A small image classifier, trained from scratch: 11.1M parameters.
Rows from block 2 of a small image classifier, named by matrix and row number. Rows with one number belong to one neuron. Each number is 200 + 20 x the weight over its row's rms, rounded and kept within 0 to 999. All counts start at 0.
Before each neuron's rows are labels from the 100 images, of 14976, where the neuron reaches its highest value: "patch colour" is the nearest of a few named colours to the mean colour under the peak. Only what is clearly more common there than usual is listed. The data: seven-segment displays showing three digits.
# fc1: MLP up (model.blocks.2.mlp.fc1.weight, 1024x256), inputs 0-63
# fc2: MLP down (model.blocks.2.mlp.fc2.weight, 256x1024, transposed), outputs 0-63

patch colour: brown
fc1.545,189,215,194,199,193,181,213,157,188,160,169,159,190,174,198,209,210,211,162,240,210,187,193,179,184,209,208,189,207,213,181,227,223,206,149,214,221,237,209,253,208,170,192,179,198,212,186,190,185,195,188,234,175,187,219,188,203,219,182,190,194,218,191,212
fc2.545,197,196,203,218,212,207,188,195,206,215,201,182,203,191,210,177,234,200,222,216,181,234,181,186,230,181,199,216,180,254,208,226,192,214,178,192,225,209,189,217,214,170,194,192,206,196,176,208,160,200,194,244,187,206,180,172,217,216,178,210,205,211,171,244

patch colour: blue; cyan
fc1.444,169,167,177,210,226,192,205,199,207,198,184,220,213,188,186,195,196,203,213,173,186,213,214,181,215,184,204,177,161,189,217,182,201,242,196,225,211,223,229,192,205,214,226,208,208,211,246,188,220,241,182,225,196,197,192,208,230,213,218,225,192,189,160,175
fc2.444,216,200,194,207,188,164,195,168,182,157,197,190,210,201,270,198,210,192,215,195,208,186,181,184,231,179,196,241,186,199,206,213,202,186,228,189,212,160,200,189,210,178,194,194,190,179,166,198,210,214,233,232,170,175,199,210,234,214,165,184,205,203,176,175

patch colour: black
fc1.735,191,212,184,201,181,171,211,157,189,153,168,155,204,166,195,198,205,213,168,237,219,204,186,185,181,212,205,189,195,220,182,226,223,215,158,217,224,233,209,234,204,170,191,188,205,213,198,191,187,194,189,231,184,188,214,182,211,218,188,190,193,224,183,217
fc2.735,197,189,201,218,212,205,193,195,207,211,192,185,201,185,220,177,231,201,220,218,190,221,168,192,220,191,198,212,186,254,205,229,202,205,173,180,231,195,185,216,209,168,189,188,190,192,172,207,163,193,205,241,192,217,184,160,220,212,174,218,204,220,172,251

patch colour: green
fc1.112,218,183,185,215,196,166,177,180,179,188,205,194,240,190,230,189,251,209,188,178,230,205,172,179,202,208,215,187,189,211,194,230,236,211,179,213,143,190,258,215,204,206,243,201,171,189,194,214,177,205,194,180,205,202,184,188,179,182,213,199,185,222,175,217
fc2.112,198,213,176,193,201,189,186,205,191,188,221,161,243,172,204,220,181,224,186,188,198,179,227,191,193,199,226,211,193,189,216,199,231,199,177,214,136,199,229,199,183,250,246,225,194,208,224,218,199,225,186,197,193,177,210,186,189,186,207,224,167,179,179,209

patch colour: brown
fc1.408,213,197,216,227,169,188,210,188,195,172,178,194,207,189,214,218,205,166,220,195,152,174,209,191,196,187,195,172,172,202,201,195,223,198,174,215,232,199,201,218,174,174,209,155,205,191,209,170,205,195,249,210,183,177,221,205,210,223,171,176,201,212,174,190
fc2.408,220,209,227,194,188,218,201,184,177,213,236,203,200,204,216,192,233,213,171,185,221,206,196,238,209,206,193,190,199,211,200,192,196,224,197,210,217,164,192,179,187,185,187,191,185,218,167,230,205,182,208,217,168,220,166,202,240,193,199,187,208,216,208,215

patch colour: black
fc1.359,216,178,246,244,197,198,220,206,197,161,195,188,217,184,240,217,210,190,204,226,150,188,209,184,198,195,182,217,171,205,190,204,221,199,202,200,195,196,211,236,195,175,209,189,174,181,195,173,183,205,234,213,207,168,244,196,180,214,203,214,178,212,174,201
fc2.359,201,234,176,176,207,182,206,208,160,218,200,197,199,189,185,209,217,200,182,179,239,212,202,192,176,181,210,190,205,194,237,179,170,217,201,234,212,217,203,168,213,191,208,221,198,238,197,216,242,191,185,195,183,220,142,211,226,163,209,195,230,181,228,170

patch colour: black
fc1.345,184,186,209,208,167,200,212,177,159,167,205,152,201,153,214,158,218,209,181,208,209,182,218,215,226,156,181,187,203,189,208,201,203,211,165,181,194,216,189,209,218,176,242,167,198,226,154,212,214,192,213,198,204,214,193,227,188,230,169,205,223,216,167,165
fc2.345,183,193,173,224,229,187,232,256,194,233,192,187,199,175,210,223,181,208,168,179,175,197,188,139,158,202,242,202,213,194,227,212,183,177,201,183,179,210,188,169,212,231,219,217,177,194,214,186,202,230,200,213,183,233,185,183,202,187,221,212,206,174,193,210

patch colour: brown
fc1.702,200,195,198,217,171,200,198,168,184,176,189,166,210,169,228,190,216,194,171,219,193,195,195,196,191,211,183,182,181,217,182,225,236,226,155,199,223,224,206,238,179,158,192,169,208,203,190,194,189,172,210,229,181,175,223,174,202,221,187,190,179,206,175,224
fc2.702,187,204,214,236,204,193,203,197,174,225,214,184,198,192,189,182,238,199,209,205,193,220,177,203,210,191,207,221,186,238,221,199,184,205,171,177,219,202,187,207,242,166,199,198,194,192,162,215,199,191,206,235,187,211,177,173,228,208,175,186,205,215,179,225

patch colour: brown
fc1.302,212,181,188,198,199,162,192,180,186,165,199,214,223,188,179,190,231,170,212,194,161,212,177,223,222,218,179,226,206,182,213,214,213,215,192,233,213,219,211,220,184,207,208,176,184,217,251,179,215,226,229,222,212,182,205,161,200,185,205,210,193,205,185,235
fc2.302,196,250,228,158,218,185,185,158,203,205,187,192,198,185,203,178,238,203,219,204,234,230,177,182,228,214,195,229,225,247,197,206,217,194,179,217,205,206,197,231,215,197,202,188,188,201,176,200,182,170,176,197,198,211,195,170,192,192,200,182,193,206,207,220

patch colour: blue; cyan
fc1.133,193,184,187,208,239,220,216,199,205,208,192,198,206,195,188,215,187,226,188,190,203,208,189,192,199,189,189,195,172,183,214,192,200,248,184,223,219,256,220,207,179,198,211,182,187,233,258,170,214,207,201,217,203,201,183,198,215,231,206,201,220,198,166,192
fc2.133,175,205,197,223,232,165,183,190,180,202,187,199,197,192,195,193,206,177,182,186,212,212,175,183,196,200,215,204,195,219,221,206,187,173,211,182,218,188,177,208,192,190,199,214,221,187,162,236,199,200,162,230,177,209,189,186,221,178,159,228,196,185,171,202

patch colour: blue
fc1.563,190,177,211,197,248,195,214,223,204,209,189,247,203,240,197,228,204,180,207,198,191,193,204,200,187,219,203,197,171,202,217,191,179,184,232,189,210,190,197,206,180,207,186,215,172,178,248,166,210,235,201,232,218,196,202,202,218,190,216,224,217,185,209,190
fc2.563,221,163,204,230,191,186,192,176,183,163,176,213,181,219,215,191,199,166,196,202,193,178,205,185,193,201,178,192,156,207,197,218,192,182,225,178,213,189,186,231,166,199,180,197,200,179,206,214,196,178,232,238,189,180,221,197,216,198,205,223,214,170,179,195

patch colour: brown
fc1.78,169,200,199,210,200,209,225,184,177,181,176,185,198,177,194,190,182,170,198,197,193,205,209,191,192,188,196,171,182,192,217,186,195,224,156,200,237,230,176,212,194,188,204,163,229,218,216,165,204,189,203,226,183,195,186,195,221,231,168,200,150,185,166,193
fc2.78,201,190,215,211,179,176,198,183,210,204,216,220,195,217,225,171,223,209,220,197,199,185,178,204,227,206,171,221,178,206,212,199,182,189,211,193,225,174,179,183,222,178,186,205,165,182,162,206,209,199,232,233,190,223,187,210,252,191,152,177,234,189,184,200

patch colour: black
fc1.210,163,193,195,199,201,204,234,184,192,205,189,172,185,161,188,199,204,204,204,195,200,215,189,189,201,185,220,184,173,194,218,195,200,228,163,218,224,243,217,215,202,188,207,175,212,210,222,190,206,186,185,257,193,208,190,197,219,230,189,220,197,180,160,194
fc2.210,189,193,211,238,212,183,211,200,202,198,202,207,209,214,216,190,223,186,223,188,190,205,164,182,210,205,191,211,186,222,204,223,187,196,203,182,235,181,191,204,222,186,184,204,181,169,180,217,188,199,208,236,185,209,173,163,234,193,177,212,201,189,173,230

patch colour: black
fc1.74,171,195,180,192,198,201,212,183,181,200,165,168,180,158,181,197,188,198,179,221,205,199,198,194,195,188,211,182,190,201,208,209,199,222,156,203,223,249,202,219,188,177,198,162,214,214,212,194,200,175,184,258,187,193,206,187,221,241,183,230,185,195,174,201
fc2.74,195,185,208,233,210,192,189,194,201,204,205,198,197,199,204,170,236,197,200,204,193,221,151,195,218,203,202,230,174,228,206,219,192,205,179,180,236,194,189,207,222,167,186,180,200,169,193,227,195,185,220,240,193,225,168,169,227,205,175,210,199,203,165,223

patch colour: pink
fc1.421,210,197,165,142,210,212,186,191,193,216,171,226,199,218,171,211,199,196,212,211,179,208,212,218,189,219,206,197,261,197,191,199,185,200,232,199,218,208,205,179,177,212,180,217,202,203,223,168,197,229,182,189,183,185,222,175,190,184,179,222,192,180,253,232
fc2.421,206,251,199,125,233,188,162,193,197,230,204,202,211,198,205,183,220,187,207,193,244,232,191,169,187,209,221,219,250,219,194,215,214,206,195,203,203,208,222,204,213,192,200,197,202,173,178,203,185,212,158,176,184,186,199,185,196,192,194,195,200,205,242,218

patch colour: brown
fc1.361,219,206,231,233,189,172,188,186,197,187,187,192,204,182,231,219,250,194,219,217,204,203,212,183,213,206,201,220,180,200,170,227,226,191,196,192,221,208,219,218,197,164,189,208,194,173,185,200,191,199,215,212,197,180,208,172,196,188,184,205,184,225,152,221
fc2.361,218,193,211,209,207,218,227,239,233,196,237,200,203,211,202,214,185,214,192,173,179,174,203,184,181,194,204,171,201,197,235,192,185,214,202,205,204,208,184,159,197,206,208,213,148,210,220,213,214,183,192,202,219,247,163,184,219,205,211,196,197,186,217,238

patch colour: pink
fc1.121,214,201,173,145,216,208,196,193,193,215,176,227,199,215,171,213,203,191,221,204,175,208,211,223,189,215,198,204,260,189,195,196,184,204,231,202,213,207,198,175,186,212,187,211,197,208,230,170,202,230,193,183,186,190,219,172,196,185,175,219,199,188,253,230
fc2.121,208,252,203,129,228,187,164,190,200,227,208,201,208,198,202,180,222,185,210,192,243,232,188,168,189,209,221,223,253,217,192,213,214,205,193,202,199,204,217,205,211,192,203,194,204,170,178,205,185,210,158,173,183,187,198,182,195,192,194,194,200,206,239,220

patch colour: black
fc1.541,179,204,187,198,218,213,231,186,176,175,175,167,178,153,180,215,172,197,192,205,197,196,211,195,182,180,210,195,187,203,208,192,208,226,142,214,230,260,193,216,188,183,207,167,212,221,236,173,204,209,185,236,172,186,201,196,207,227,186,225,198,204,166,193
fc2.541,192,201,200,216,181,167,195,176,184,214,203,207,201,200,207,163,223,204,197,178,208,208,179,181,213,204,218,225,184,219,230,205,189,187,201,203,231,202,189,193,217,167,177,189,202,194,149,215,200,192,189,239,190,225,181,193,230,195,153,191,210,190,172,206

patch colour: black
fc1.587,209,161,220,216,231,202,191,230,203,208,173,238,215,234,229,219,204,214,191,204,190,212,199,190,185,239,186,197,162,196,211,191,211,187,228,212,222,172,207,218,168,210,177,221,156,211,241,180,187,227,184,210,218,189,205,186,186,165,208,219,191,198,208,220
fc2.587,224,185,188,223,190,207,202,187,184,187,173,206,185,227,197,165,197,160,204,204,202,221,207,196,213,237,188,206,173,198,202,220,170,170,210,184,217,193,199,225,183,210,178,205,217,215,203,201,188,164,225,207,198,207,218,191,174,153,176,215,251,192,182,193

patch colour: pink
fc1.447,206,198,163,142,206,213,188,203,193,225,176,214,196,209,177,211,200,198,209,207,180,207,222,218,192,203,206,202,261,192,197,194,182,203,230,193,212,213,197,167,183,210,186,212,200,204,220,172,203,230,182,178,190,189,217,191,197,194,180,222,196,181,258,214
fc2.447,205,246,196,128,236,191,168,195,198,235,206,203,211,200,212,183,215,191,203,192,243,232,185,173,185,208,221,217,250,213,196,214,209,212,196,199,201,208,222,200,206,194,200,197,206,174,184,206,189,212,153,175,187,191,197,187,198,192,196,201,204,206,244,215

patch colour: green
fc1.233,180,200,196,224,161,175,173,190,218,173,210,175,235,175,242,184,203,221,197,199,229,203,175,186,243,191,220,201,194,175,207,198,241,214,184,229,192,215,242,199,233,197,219,191,193,168,173,225,213,200,187,201,205,210,182,194,185,192,214,186,204,219,168,203
fc2.233,215,207,198,220,184,187,193,223,202,189,223,174,248,191,231,236,197,198,218,188,184,175,207,188,230,189,196,207,192,194,220,211,240,193,178,206,166,203,199,191,205,235,240,213,191,197,196,213,193,208,212,217,193,161,199,175,207,203,205,188,159,196,171,222

patch colour: brown
fc1.662,189,216,188,202,183,182,209,154,191,156,163,151,198,171,224,229,198,222,164,234,210,190,199,187,186,207,195,193,196,216,180,237,226,193,154,201,215,223,205,227,222,171,192,193,199,218,180,193,183,188,186,229,186,186,208,187,203,218,193,176,178,226,185,212
fc2.662,205,189,200,221,210,192,198,194,215,208,188,188,197,187,199,166,226,207,214,225,185,226,172,180,214,186,195,201,184,276,197,234,203,219,176,216,240,215,210,226,217,175,190,193,203,196,180,207,157,189,197,243,189,210,196,161,212,210,176,210,203,211,174,261

patch colour: blue; cyan
fc1.217,170,193,190,220,230,198,215,194,197,189,177,220,200,202,195,199,193,195,223,184,199,217,183,205,206,194,196,197,153,198,211,181,200,210,196,220,225,228,201,210,218,206,203,205,219,209,230,183,214,214,188,230,191,198,191,205,238,197,171,217,192,193,148,179
fc2.217,208,183,203,199,193,188,206,167,165,169,215,190,201,191,240,209,218,186,209,195,198,209,206,203,218,178,184,216,194,191,205,190,198,197,210,182,192,176,220,212,187,191,209,198,207,201,184,236,212,195,219,244,184,178,206,195,257,201,203,205,188,201,177,160

patch colour: black
fc1.324,222,140,215,243,196,204,196,194,191,172,202,214,195,202,224,206,208,180,190,206,158,150,203,187,200,199,170,211,156,181,207,206,219,189,211,181,199,189,195,205,177,172,202,185,185,198,206,182,214,212,246,194,196,188,210,209,206,195,177,208,185,214,170,196
fc2.324,206,217,218,184,169,209,225,230,205,233,242,186,190,190,170,180,220,209,202,196,204,200,216,260,210,174,194,153,220,209,203,175,187,222,184,220,186,163,180,182,215,206,201,201,172,223,187,238,226,184,172,184,199,225,181,206,204,202,221,209,207,199,231,213

patch colour: brown
fc1.402,214,224,211,213,175,160,194,165,188,151,172,205,222,198,209,197,208,181,236,196,209,198,173,203,188,205,184,180,189,230,160,219,241,178,190,181,226,198,203,239,199,186,190,200,222,194,202,190,162,222,212,228,180,187,197,201,187,197,179,170,195,229,174,200
fc2.402,216,186,212,195,221,189,211,207,205,184,213,202,210,215,216,243,226,230,176,183,212,139,245,193,181,204,185,166,192,203,216,169,221,227,203,245,179,216,187,212,196,188,185,212,159,221,176,199,224,188,185,211,216,206,185,207,236,186,195,213,194,180,201,194

patch colour: orange
fc1.723,177,169,195,220,213,167,192,175,160,187,174,175,211,169,217,200,179,165,172,164,206,189,207,175,193,190,197,199,184,216,208,215,226,201,157,218,224,205,220,196,172,195,212,158,202,205,224,184,199,202,230,200,196,189,198,195,230,210,166,202,172,227,167,196
fc2.723,230,200,220,214,196,198,189,185,201,194,214,198,218,203,228,188,249,213,215,203,215,182,206,207,220,201,175,199,194,224,191,209,189,210,196,209,217,180,178,210,202,158,184,195,157,200,166,215,204,197,207,225,194,195,188,206,219,198,194,170,232,212,199,183

patch colour: black; green
fc1.275,240,168,236,232,209,197,217,178,206,158,192,198,205,186,215,196,225,174,186,223,166,162,215,188,207,193,163,203,171,196,192,221,220,199,200,190,201,156,185,225,185,181,206,206,175,212,206,186,192,200,245,209,201,161,238,203,168,211,213,218,186,208,179,193
fc2.275,189,209,194,206,203,183,197,214,177,222,223,186,196,179,203,189,216,192,190,192,241,242,224,178,191,188,222,199,212,175,228,180,154,196,190,185,207,224,191,164,196,204,221,210,198,218,200,214,245,203,192,187,164,215,159,208,217,178,207,218,213,186,206,180

patch colour: black
fc1.50,172,206,213,213,224,188,213,188,172,212,173,182,188,168,184,200,191,180,200,195,186,217,207,200,171,194,224,209,188,209,198,184,208,186,162,189,239,213,196,209,190,197,202,183,220,209,203,183,204,198,197,240,169,195,200,195,225,210,164,229,188,199,170,193
fc2.50,207,184,202,203,178,198,192,188,204,188,219,203,218,206,250,185,225,215,205,192,201,186,188,178,232,216,181,219,186,211,203,218,212,211,200,182,220,196,196,205,214,167,192,205,162,174,180,208,197,193,227,241,190,199,176,185,251,186,183,178,190,212,191,188

patch colour: brown
fc1.667,227,197,226,237,197,184,210,171,173,166,180,174,200,162,209,211,223,168,185,218,161,163,226,217,198,189,173,214,153,196,191,214,209,202,183,176,216,187,196,224,179,159,215,180,193,198,195,159,203,196,237,216,193,170,225,198,186,220,185,204,173,209,144,198
fc2.667,201,220,205,205,195,184,207,205,205,220,223,182,183,191,194,173,215,218,176,186,224,196,202,174,198,185,241,195,216,211,208,186,190,192,187,216,211,211,177,158,220,197,203,189,181,217,172,231,223,191,167,198,195,260,165,206,209,206,171,198,227,207,231,220

patch colour: blue
fc1.2,169,216,177,196,227,183,222,193,209,187,189,213,201,193,199,210,192,198,224,172,197,205,215,196,206,180,194,206,173,200,214,178,200,218,196,212,221,235,199,204,211,205,209,205,229,208,229,170,228,221,200,241,203,212,188,219,249,212,180,211,196,180,166,172
fc2.2,184,203,195,181,191,172,209,156,164,170,210,193,199,187,243,196,175,206,198,179,225,193,198,211,235,174,192,209,209,201,211,182,206,184,196,170,203,178,229,196,187,199,206,204,210,200,165,207,222,197,190,229,168,177,199,199,244,206,180,185,190,205,189,173

patch colour: black
fc1.625,172,215,187,199,199,198,204,184,201,193,192,180,190,161,175,164,192,167,184,193,225,222,198,204,200,196,220,242,182,197,212,206,203,192,160,205,233,209,181,211,211,190,210,182,234,216,207,181,210,215,205,227,174,183,187,197,210,214,178,210,188,195,156,198
fc2.625,209,190,234,223,204,195,206,196,212,183,225,205,190,228,238,226,212,195,198,187,166,190,198,204,191,222,183,198,185,207,214,188,199,172,208,191,206,152,185,206,205,194,185,195,176,197,188,225,212,173,210,224,198,223,174,187,223,190,199,189,203,203,186,210

patch colour: blue
fc1.348,180,189,198,220,236,192,204,190,192,203,171,191,214,178,187,220,200,188,203,195,198,223,197,186,186,184,225,222,161,189,222,189,198,204,182,200,213,230,191,198,223,188,213,180,217,229,229,193,214,210,203,226,192,197,192,213,235,219,184,223,183,197,140,179
fc2.348,208,171,203,211,184,182,183,170,195,154,211,194,199,204,253,200,201,214,227,199,222,195,204,187,266,198,183,214,183,194,193,217,213,189,212,188,216,198,213,204,191,186,199,199,199,194,191,237,206,184,229,243,216,196,200,188,244,196,176,190,215,201,160,186

patch colour: black; blue
fc1.588,184,162,205,273,189,199,213,188,192,182,210,195,200,182,222,187,196,203,171,220,191,173,185,192,219,178,207,197,140,167,222,197,181,220,202,207,210,196,199,220,221,176,211,179,203,227,205,214,234,193,228,208,177,215,200,231,210,226,189,216,197,205,126,164
fc2.588,191,222,190,153,197,200,217,200,212,256,203,198,171,185,195,156,180,208,170,214,232,237,184,220,228,166,214,220,229,197,207,190,192,183,191,219,194,227,203,166,223,210,246,209,221,226,197,193,207,185,185,190,197,219,201,217,204,206,201,180,235,205,244,160

patch colour: brown
fc1.546,192,209,190,199,191,183,207,163,178,154,165,152,199,175,222,214,197,209,166,234,205,189,197,192,187,205,201,194,201,213,187,223,209,206,149,214,222,232,210,245,214,175,196,181,197,215,179,184,190,192,188,234,180,184,208,182,202,219,193,187,175,226,191,213
fc2.546,205,195,203,211,214,194,193,195,212,216,197,182,207,188,194,175,234,208,228,224,191,233,174,193,218,189,196,209,181,269,200,235,199,215,176,197,224,208,205,227,211,171,191,193,197,195,177,208,153,192,195,244,192,212,196,160,218,214,177,208,203,212,176,254